Rows from block 8 of the image encoder of a small contrastive image-text model, named by matrix and row number. Rows with one number belong to one channel. Each number is 500 + 50 x the weight over its row's rms, rounded and kept within 0 to 999. All counts start at 0. Numbers have three digits each. After the name is the row's rms in percent of the matrix's.
After each channel's rows are labels from the 100 images, of 14976, where the channel reaches its highest value: "peak on" is the class under the peak. Only what is clearly more common there than usual is listed. The data: flat shapes of many kinds, plain or patterned, on busy backdrops. In brackets: how many of the 100.
# convs0: expand pointwise conv (encoder.blocks.8.convs.0.weight, 192x32x1x1), inputs 0-31
# convs1: depthwise 3x3 conv (encoder.blocks.8.convs.1.weight, 192x1x3x3, trained with AdamW), a 3x3 kernel
# convs2: project pointwise conv (encoder.blocks.8.convs.2.weight, 32x192x1x1, transposed), outputs 0-31

convs0.50 100:574508458502483519459498520510475499500422511461521479569471488473522590512419566602583387548454
convs1.50 092:478473575476489542582508419
convs2.50 096:518477546567432570525482529540534514480418444461403511548562414436466477456535471464589476454543
peak on: bar (43)

convs0.138 105:389464515492484499485462465492477490599580408474527523500423516488478408482514555520428423564465
convs1.138 117:550572488513533425477426459
convs2.138 113:384546492585479533477528490542546491495439617509425572531528417442460541483497459439525498490493
peak on: crescent (27)

convs0.168 096:531509544572500513519570559589501478532477511501490560565536545475435532522462461487562404568380
convs1.168 098:567485479536559555506575562
convs2.168 089:557478516554517574506505486465591536482423434525552481423531542495439508500489549443612559568555
peak on: circle (33)

convs0.89 107:495563484455516542495584537468557468475532435438405528403482480509502467489504598579473414520450
convs1.89 096:461474436466551473448581550
convs2.89 102:541504546549478462494479474585502500492603569494576562478518539498494558487513339454514477443498
peak on: ring (37)

convs0.116 117:493396437524427528551565545469523448492564518494541467474463642487525507487488483555478523398513
convs1.116 111:451573507445542540421476460
convs2.116 103:559459562474457399576532477477434425545579423477522472512452571484502439546524538560515528480438
peak on: ring (35); gear (30)

convs0.59 113:548528468472483560567474568607454514483542517511545495490556502487596447505448353520515500447508
convs1.59 105:487462515546456431558566565
convs2.59 094:469442548631464521525513534505508489577547521607592514604486497517511509523489501504478566484422
peak on: flower (25)

convs0.170 085:471549468569435481485505436497495535578458550490574521514537383415427482479499534501595530462441
convs1.170 083:476406462539538532432532545
convs2.170 065:516485503472581393510488540439553437508449495531553505472581490502485502523509492362560422518567
peak on: bar (37)

convs0.139 094:421574502510405464524462525508410529509486459524486442531452458504451529459431550616512555480578
convs1.139 074:496588470535542573545453536
convs2.139 096:443410516566519472468521458494556552532535539559505500561587520500488456522642544547455522427497
peak on: flower (47)

convs0.142 101:476509561456478571453467552419503552482555423422515430487509604468496511379479503534515483443498
convs1.142 088:543458448452569542500416481
convs2.142 098:555436497508509468502457519620491495496516527552433543616414468517542469566471508451442548421480
peak on: gear (31)

convs0.3 080:475544489537485524457556507496444466398461546509546556424532606506489579486556447549418426473474
convs1.3 102:485466507421476555555588517
convs2.3 093:420550503497496436484441539486445456545466557513530478571397448481475513486534554500432371468550
peak on: bar (26)

convs0.82 099:405523503580452524446531494466467563543379532555563525418525525475448577453549465485485486542480
convs1.82 121:474489457524450404494586511
convs2.82 118:442585509441461532468470515524499458393511508432436574484447411513519521486399436496486493487578
peak on: crescent (25)

convs0.106 099:521487481498464523526509521436508454523492528481486470494404530574532444434516676572503444448479
convs1.106 071:552506569503446548546413491
convs2.106 100:548473474497460464467474532416489493522461506509439382436556415440437386511576535514519508516472
peak on: flower (27)

convs0.127 103:515491536436511620508486577512518518451546512444521455560469570435556443497485451508399405516485
convs1.127 114:501512578568448462573540473
convs2.127 111:519540478489538543573409590507482498497437510623524505570445491530539547390493537490469469444471
peak on: ring (31)

convs0.60 088:490418432505550507504519506465479364532549463410478558441454562514551505456486455545557453454446
convs1.60 113:436462530411498538441545535
convs2.60 099:474497490430518472472558408383506542494576562565507459487475637497444501508538472521502452542497
peak on: circle (43); hexagon (25)

convs0.48 113:548380523579421486591575511559516438468482478547527453522549504451467498418531490471465573501505
convs1.48 127:513467449559512450575560557
convs2.48 100:489606496585553555555561521482490517463441523447470558517491449435495529423515521511564378529525
peak on: semicircle (43)

convs0.122 116:428488520550564518514521444536479431560593459505526520532454558521461409447598508544444525581515
convs1.122 091:551563584469474518472462568
convs2.122 096:415529539536425513531495468479471442471412536522530540507536447473550527355477483441506437529575
peak on: ellipse (26)

convs0.110 111:408478531453518548521526546486561460570568433480465465521511611473523374438520531475464522538472
convs1.110 101:574516556505453452502468411
convs2.110 097:515534489499479501523575520472468482454389550487473514605548355475421452493522467514469431511510
peak on: crescent (26)

convs0.191 097:471452502571478499442430507432489472494491462542505525458481360433458560523436412534564522440503
convs1.191 102:539478427514535443438476578
convs2.191 103:467569506541454504537473549478516462427438472441418572510510396467475469458456405492499410498562
peak on: bar (48)

convs0.1 109:481510491545479588517545478453422559482588415441598489533442535464511578460518426481473548451500
convs1.1 108:480550449553452472439454573
convs2.1 108:554528490467496481474532494539414476529555480573492491587422488503540517500494506505454632401407
peak on: gear (44); ring (29)

convs0.10 100:559446406539574516483460575509405491559474526429538528417528591506429547519480534524486518452500
convs1.10 101:555498434531505440552507412
convs2.10 081:481529516471514419477526417507477500503624505582466421551483571532508511553507487594453466591504
peak on: circle (43); hexagon (29)

convs0.18 096:535459394622514515495465460545449538481526529501536509533518425500491556596516412581538479457524
convs1.18 090:545418438525529567512439495
convs2.18 126:495545553485520523548495562536489480382393496438449540520539510579492548443501450418558478560546
peak on: ellipse (33); bar (25)

convs0.6 123:575505536434549449466584505470581475408518480465501498502412466427508551474489515558427419484441
convs1.6 084:526523453448441582462563528
convs2.6 098:532479491482540517482409421468386446558539503473594480520468564548493578491511454468504447403497
peak on: ring (44)

convs0.114 099:424497451583439559519541497581478494465450507514547523466611596510439536476524458477458451437550
convs1.114 106:429488482559520430543571463
convs2.114 100:454573511489482495491421509486567524550441534626408580541476401552485516484447554488501470485510
peak on: crescent (27)

convs0.160 095:568502500492426481524506509501490551573540479586502517487584506532499532496486333488595497518434
convs1.160 071:519467588470585554482529534
convs2.160 077:554406479473524609494485520541516553461487556497452539476533451525460474535504550558474366493590
peak on: ellipse (30)

convs0.2 084:518555548482523582544486448454483556549463500484470473487478426415497458516451411606447559457575
convs1.2 077:585550549535474488558496570
convs2.2 088:480440484522528485515523495466531526436474597573551439525521657508487527500541483485499508375484
peak on: flower (47); star (29)

convs0.8 097:449533521461567435552534449513514498544599489445455563474490479506420408406476570496496584478511
convs1.8 066:510521504392509586522465535
convs2.8 082:526531529524486474482542513412422391506460517554518441440430486547406566403550499477494453497475
peak on: semicircle (25)

convs0.57 106:546574576499452531471595475537580510483444464447482550466528528572465505525589507550533400463455
convs1.57 101:497429419470513515507552582
convs2.57 097:517537483520433492489413417523453491487512441460563510485404503442526503613491500551480430574578
peak on: crescent (33); ring (28)